config = dict(
    model='spectrogram enhancement model',
    dataset='simulated sounds of rotating machines with and without faults',
    train_examples=39062,
    gain_aug_db=10,
    n_mels=64,
    hop_length=160,
    input='log_mel',
    win_length=512,
    task='enhancement',
    loss='mse',
    arch='unet',
    norm='batchnorm',
    activation='silu',
    channel_attention='se',
    pixel_unshuffle=2,
    widths=[64, 128, 128],
    blocks_per_level=2,
    block='basic',
    attention=False,
    upsampling='nearest_conv',
    init='torch_default',
    residual_init='none',
    optimizer='normuon',
    muon_scale='original',
    lr=0.0092,
    momentum=0.95,
    nesterov=True,
    orthogonalizer='newton_schulz_5',
    adamw_lr_other_params=0.0019,
    grad_clip=3.0,
    steps=30800,
    batch_size=64,
    epochs=50.5,
    lr_schedule='linear',
    final_lr_fraction=0,
    warmup_steps=610,
    weight_decay=0.009,
    adamw_weight_decay_other_params=0.05,
)
Rows from block 5, named by matrix and row number. Rows with one number belong to one channel. Each number is 128 + 32 x the weight over its row's rms, rounded and kept within 0 to 255. All counts start at 0. Numbers have three digits each. After the name is the row's rms in percent of the matrix's.
# convs0: first 3x3 conv (model.mid.1.convs.0.weight, 128x128x3x3), inputs 64-71, a 3x3 kernel for each
# convs1: second 3x3 conv (model.mid.1.convs.1.weight, 128x128x3x3, transposed), outputs 64-71, a 3x3 kernel for each
convs0.47 089:161166164126129143137130142126113113108109116182186201080096075180171183142146137164166172114108087105114117162160164086073081085065069134128139127107132115118124158147137078069050062055071199203198114112133173170172
convs1.47 102:135131130156152141081074070088094104110118124131144140067080091101104111063072069095087078107105110132138143116117115130129120144147142076089097132146165149139149162170167123121111160155136122122127085086081075064056
convs0.48 086:096112106150164164095104113131134126126125128095085084115100109150152156126120137145112124137115128089074080027031030121130120113109097174186165129123107150158128139149168116126128093077072111112109145147144071090100
convs1.48 089:114122116124132136118106105134138144123128129107111117080087084079083082085098106190191195120115124123121115126119110107100101146147144139147145119122130118115124174181178123121116146153152126116109052044050113137153
convs0.49 091:092086117126127121115139131080157114122152133134133138122102116137133155115105098067231096161170140177141159166143194100108117109138129025112103093143122119113146094075090058062039151160165085108067163151142091103090
convs1.49 109:199118133143106115121131128087114134144168189137137164129084122095094111102115123090226113100168121127147146088065162105107181089075111122189150133155139133113093125163163123152143119127114133130219150143194134132146
convs0.50 098:185175169121133142177184184083096094130125122119115113145169165094115126121128146116127120160158147104114107147145155077078098040052065101107115137149145115117121147147150140138138201193206118103117104095098129150156
convs1.50 092:096108126119115135127117133182174165151147131093102118102085089090083086085085090130134115131146129179176162140120112136134116138138123080088078153154162140127122156146142110101102123130120112107109111107097187171165
convs0.51 124:129174197100142177116130151153088071174100087172124102114084065129112131136134150104118081117114059115124069120114127121169197125144158079115185115181223138172188113143141096173214118186180117117138120133163145147207
convs1.51 106:137113116131127149087072093098113088123124082116113112110107151133134143157154148117130131140126134137141156160163123177165152175163157156112078192158132163156123116105119104092113107102120140133072159153112129121110
convs0.52 095:185163141153120124110078083089104110116121118076075072089111124068097113188183175137132120079088101158152159157146141154156168156143130147149104173174154131144143165160178138128139142136129163126125141139125145153147
convs1.52 105:143163145173164125179161124152142166124120151150156176123104084168160147103106104070082071144152129152149142148120112114107121060085108140171161086112113058065070098083095133134134147156154162153180118116149089086107
convs0.53 094:119117122116098111126123121112119112145152132149147136157155152206194185072074076130132138098091100104103112098101102139113106126115115129121126112119105130137124067066082079074096155152169153139129177160157145119121
convs1.53 086:154152152130131130185172164060069081077078084128137130090102107105107111160160162143146127158156144131127128095104119096100111103102099176187195141150149121133150138135127143146142152158151164167174137133129090087090
convs0.54 092:110111088127134112158132114162090172155119145128122117122143134138130147087083092145083181132144165107146123105080085152114131123113132248109183176038146124103104076071100115117129153144135134145094199218193094088097
convs1.54 107:195215192116111096135144140126154157144159173174182182112141156069086111112115113210107162150101102128129112030113066078131115119113133072049206111114210109113152138123095124109091132122120081156077114149098134132106
convs0.55 113:107095098171171172139140140135129118186182186152148136189183179179194186107114109148162179168159182143149163136144142079076087117115120116122108121102098136138128091095104077084093117132129189187162163148123077063064
convs1.55 108:131132129088084084163175180114121133078089112123128136081080077118118117118118115083085111105116120109112111203230212163157143078059045128121146179158153166158147119132127165166155112101108167178162107108101120122119
convs0.56 086:124117092111103088134134140147143144136135130124119116155158162171176174113109116101119126090090105153156152167185168130122116164163168121112087136137101066044017186179152156155147164174173107115124173163165145153150
convs1.56 100:064074087135129138209193169106105121122120135190185185111111106095099093130121114101092100126103098135117105174150112133102075096077066190166170099092094088103128105107113153161155143152144106110108110114111128131120
convs0.57 103:101103118117110137120117118125114136146147149123119127103096086152123127233236243122118143162154141161166148142124141109097091085089097102096100163157148174189173162155150102103094072078094116103112079083083071069076
convs1.57 102:212219206191179173179164143124124129067074066063068072107115113113119113088086084107089093105085094174178185131114122151160157181208226133156145151167176086106127096081094115109122119124128121112111128136155143152157
convs0.58 086:137133137125126148164157165163130142090071070149148147143161154118114110142136133133171158102109099116097117134126140219212231085088076094042096170136178062087069082094077142133106186152159107095083138123111110122123
convs1.58 088:156121130129133145122133131108128121114108098135122116138141160121119118124130131146184137127167150157185178079114132089119131117126146060102127124144177156164179161162155137140126151147146103121151145163165154146129
convs0.59 089:139144138105120111115126128114114123107110116129123132128123114171169182140135132161144147173161147179181180215213202098111106159147166139150158130150137095091095183183186139140142107134154034032049085082075156170164
convs1.59 101:141143130132137133156133118093087094097101115133133148133140134115129135102115119111119168063061094087070064084062082171164155109089067159152170110119119124111113139161146141155148145143127135132124148147139155163156
convs0.60 087:096098097112106095158177149104094104107100115137141153070067084114113124087079084163159165111111103163154136112115104144156157156152156136131128147152139114116092154145160204189213087076067141124122205217215145150161
convs1.60 100:066073060109108099204202185164159183121125136188177187105106104158165166134146144109090114152120134144120135140128108170173161153157150150135138105109118139164181128129115137136129133135128126125115116120112158152138
convs0.61 091:130133135115126126139134130163145148183155153162146149160174184113118134168161154120107115133156144124133116136146140108128130118127132121112112166127126124093101140142148134149161108139130142171157145159148144144143
convs1.61 086:151136164100107125103100117086096072096089075053045046166178177090104101067073080109107124108116134077084092130154159152163148147140138131144190105099118117119130158167155133126123125120122160181169147137115130116094
convs0.62 115:079090104149142156103095094179189173135136117154158148095084077165155160122123125145143143152151177099088114128121126127117114111098101129109114109089102152134142153130118086063051161141143119124122079080070127133122
convs1.62 103:083061074164169171176169161135145140134132145131135151120149143171193191082098117195192164152155145174193190094099134160159177145142159163170171178178172141138126124122118128112110129127124191182194143137157130130136
convs0.63 099:098095089129125124155171168161177191135142148132133126150140131130148133140151150121148132118127130139138138106098101097097115115127126108177133080133108170206209072070073114107112163146149148143162133148155093117113
convs1.63 096:197209174120112081130115109102079123141134164126121143117122128109113125115107112146147149150164147087089072074067124081070100169168187074135097088112087092100099125151140128144139089096101159126197145123172143123148
convs0.64 091:088091097122132114123109103119119144090091102137144137046045035097119110148156159113114120122137167160153176213224206137123108139133137128109103120117112141129149154149152189186188171155159161186164134135126154139129
convs1.64 100:196208209135126130118118123140134140139139159129132154090073076154152157112112114096102107159156156114108111120116094161159141149146121170165177073067060101108102117112112084089084106113103137148138155156151103105099
convs0.65 097:120113128086095107160159177096102091116130131133142136151146148095090089157161153156162166140130126137152171177187189156155159139144142164167175113102090122115136152142141062060056099102099126116121135134139102109118
convs1.65 093:074055051091070060136131117154171179087115139166181189139142138144145129121125116117136116119125105118128121152162163184205208125135140141107108147112098111093089141147152110109108124117120078094097093112116140146140
convs0.66 110:157150155139138131116121120117108104114120112149144138051037037110098096118105106107101093131120114160159159121116118144150148165162161062074066104112105130127118131111112174166172232240255043057075087088073096100094
convs1.66 098:112118134066058064066062049110111116073071074092081087147140143204202198138138146111108106165172177184195205226218198124109102216218206074068061123129121079087074146146138136130127121120116164161153145125119148131126
convs0.67 106:123116109112113107118093084117109116087090092154152148151154164123128136096109109139141122123127130129134138147130118130142144145155148109099086122122102100071065139120104167135106244223229081087099141150147179157145
convs1.67 084:130117114143131119175167158160157180112123129123118121178177171147139138139150151135136112091092084132141142112110126094080084143148157091105092149156160201203208122119123162163152106112114113116123137154153158152147
convs0.68 100:129125121130120120159161163142150142102118106114126123117127134089098103127134152127102123113104118113106091080089089136136143138122128097086069112087067114089090162157160137146132197186170130121107144125125115107110
convs1.68 100:196187167133136114095104112077100120151139154131130130119142131049081096071084106154111147157150190179178182130143179111119133135110098156183228187196208144152144100132121094110102082085085144139140159150130089076066
convs0.69 088:048053058144141143150148130137140120122123117125129139131134131114121124104101111132155161109128138142143145182181193120130135070072063147122134095117126139145159134136150061059061104092088166161166090108110110124123
convs1.69 103:084100110112115120195186172137134134160163177164147146124132132081083090114096086138136128100081073090064050150135132132125131139119101098084091101093087149143152128128134143134129133125116157167155153163153138148134
convs0.70 112:116125126128120123120120121081102106115142137147170162136142149108112112138146138134124139129139150149150144119121119095089085090079065120122117126126132100102117121116079130118102079082089129133119107107081136122104
convs1.70 104:075082087079098107133138134084086116077073085130123120110132127140156149118126122115130149130129128136132137175160169106082082100073070135124116117110103187180170108120142086087098109109109114124130092091092059055038
convs0.71 087:097107095088104104136151164099117156166179202088109117164160153151154139103104105161192189179170154115107111121129108108104093149155154119151229139199230120132119138102080128143134072078086164155137115121104128146145
convs1.71 091:175144155166153164173182197139158132122132115198207200092090087133130122127139125077090079157164166137139119041076119099141173084103106083083121104089117143121138150167163109127111120125101091128132103143166064081093
convs0.72 089:124135139130137133098124121082147145150192195130141120096092105096097103162157157069117095118118128163153131118107133090088095137138135068178191078164164097095103135119117091101091181177228128104110104120089120171155
convs1.72 098:192140170135111116145147137092123098109117101131120125148138155120114121120120121068120073146181165162189181087084157099120196088129155085105092124136140129122127120165149099140129124144118119138155100115177084077122
convs0.73 098:134142140148145144126134156094098100137136129085080077074098081113131122103097090135131137155165159129131122110118118168172172074082079171163165082076097106104120228241255075091094115115124127128119158155160122116114
convs1.73 100:085092092105103107055046055190202214148166171137161167099115111147147151139143145107107120113124133173173187107097088151142136120107099164143126153129106152142126104092099087085091120128123103083070143134121167148135
convs0.74 095:102112104141134147146144136111105110131142145130128123147148154124122130127126113125126132122136139089090107169192201166163161157152149110121126174165171113119103180173177153139167125112120150156165124128122170172162
convs1.74 105:087091120113109122118099087206211207125124122131122118125125125199199198181181180134127127120115111170167170134134109104106086127136139132132130144136133101114124114111108130132121135135133110111094115122118109111115
convs0.75 116:166163158106098096151150156097101104128129112132139136130143156126117137113114116147155152136134128181171172126127125056054064068070072115111110157154140150162160141128121221212215137144150204203208147146136078084088
convs1.75 100:123120113153152137070080085098094106112117129173172173114117128130138146083088086119130133163175177167169166161148152155150154178168154142127131209204203124113121162158171140139140154153146124130117141140126144146127
convs0.76 100:085072077139144144077077080176183189129132129111106101158156156177171171129126129117116127116103094120106116124130126185178180122112113123131149161161156078095094100092087106097084172178179131141158153163166109123129
convs1.76 105:098100104121125131174178177197210211105105119160161154109114113145144135143139135098098108083091105191202199137142124127126103131124108069052053086074075158150144167165163150147142135135132110103082053053043103098096
convs0.77 098:153186183107117121096113118149149148101108110158161166194181180129123115154166164172148123145129119169167159115092119148156172116127134117099123137134164155163166128116116147140159243250254118129144151186207132144160
convs1.77 105:183180171151140135191170166123116123174176173148151150166169172145137138117117110114124113142126112164153143122126121151142125130130123055039031124122113126120128142139147122113115115108106148146147103111134070074079
convs0.78 080:153163162119123117116116117143153140109109114188184184178177150129149131152160142092105107109102119125126140122115132160174176103103090100119139132147142196193185159166201167168171066069077161158138162147135154140145
convs1.78 081:159155185098112137076074090097092072142129116071073069149153148105115112102107108125139145123136130094101095109137141121125108133121118101119159128133141130125129199202200132130122166160159129149155146158148127120105
convs0.79 108:107095105130137140163147136142115130120114118116103094087089083150146163102096099173121158129108107130122124116136126086072075187202204102106106149158125098099097160153115051074059120111098139132136112092099140138150
convs1.79 100:085083063133149135125130116178187217118123150143147163089101088160166161178184184117092138090087096094099088143144120151136107073067068200179199187167160178177164130130120142138131164161155155175159118130123139146141
convs0.80 099:123118110108122114117114110184186179118107102064061067168139157172145154045042044110137120117114108118116115113133131141156162088086093152168158130158144118109128065052052104098098157135165107110116168160174193183181
convs1.80 097:110119099166164164171160142157153151155157157111119106102102114129129125174171169187191164154149120105084082108123124121133137088098108147155156163173185087111130123117118108088086114108115144150168123107122071078095
convs0.81 111:113123129117115108156163157163174166139139133137140139168172168145153162122117113169168171148155159181176178081076072064063071102112110142149148105122118119121115117115117148133134158161166046051055140150149144161155
convs1.81 100:101092101138145163011012032100102108118116124118109096130140141124138143152159161102110133076092116183191199084100119121110105094078058169164148176176154147139127130142141112126135091084088146134136172163163134106109
convs0.82 101:087103087108105105098088090164166183132132150149117115180178162142131106129136117137155170112122127129129125144137099118126105138146131089080083131103100159163172117119114169162149114136137242236196176176138121126093
convs1.82 099:119132115174180154188175130122125143119106125221198183073071062127122112150141131128119123144123111111090071173159145177165155142110105101085091119112119110107136131138142119132129123130128110121111136149150124151149
convs0.83 091:154144136171172175121119113129133124147153149121131131140156166103093090142134139045081079151146120151145142149146165083074072086086072164150175150149167120112110119129122164174174110133129089094087135135123169162156
convs1.83 096:174161184115097114101083084108111103098099092167163167071066072111109115151158163076083072136144135182180180103113120093094091119117112103098098148142139127135128093106102091098107125126131066067055124122119158140132
convs0.84 127:160175179160155177115094119096117111083103097118136131085076080110107115078082085187197183155158138150172175170160149140130145140128125133109103129112139082077094050032082127123161077054097137130127134143145176172162
convs1.84 104:161150166138137135180164148134149166132141156089083078172181171111128124122129130136144140140137139179174166143147173152149148175164142141127119109088092131114119108114099098101096107106105140138136111118101165165150
convs0.85 094:129142140123137141106106118212216237165163177139122130153133144157148156118116136129129114154150133157152134137128153166154164134131125184217221163192224148129140089107094105118113041062073163156167114100102125125121
convs1.85 101:150140120141138123191189179088092102134127137055056059100092096122111107145135120050079092118141144094102090088094097116112122110104119158166192134145159117120126123128114103106102121122127130149148150155166149144156
convs0.86 108:179173174110095098093088086139145134118128112135130129091098093112113101094081064129110117146139133100110111134119106120108103147144146123118109123128132076074076184195191150157152168178170165147130112107106099096093
convs1.86 097:158184181132156153121112111164154157168174170148141161175184183141141142189199208110098106120116127179199216210188177123121113130135131132131110156156126119119105112100109131119115125115112107096106157138132112100097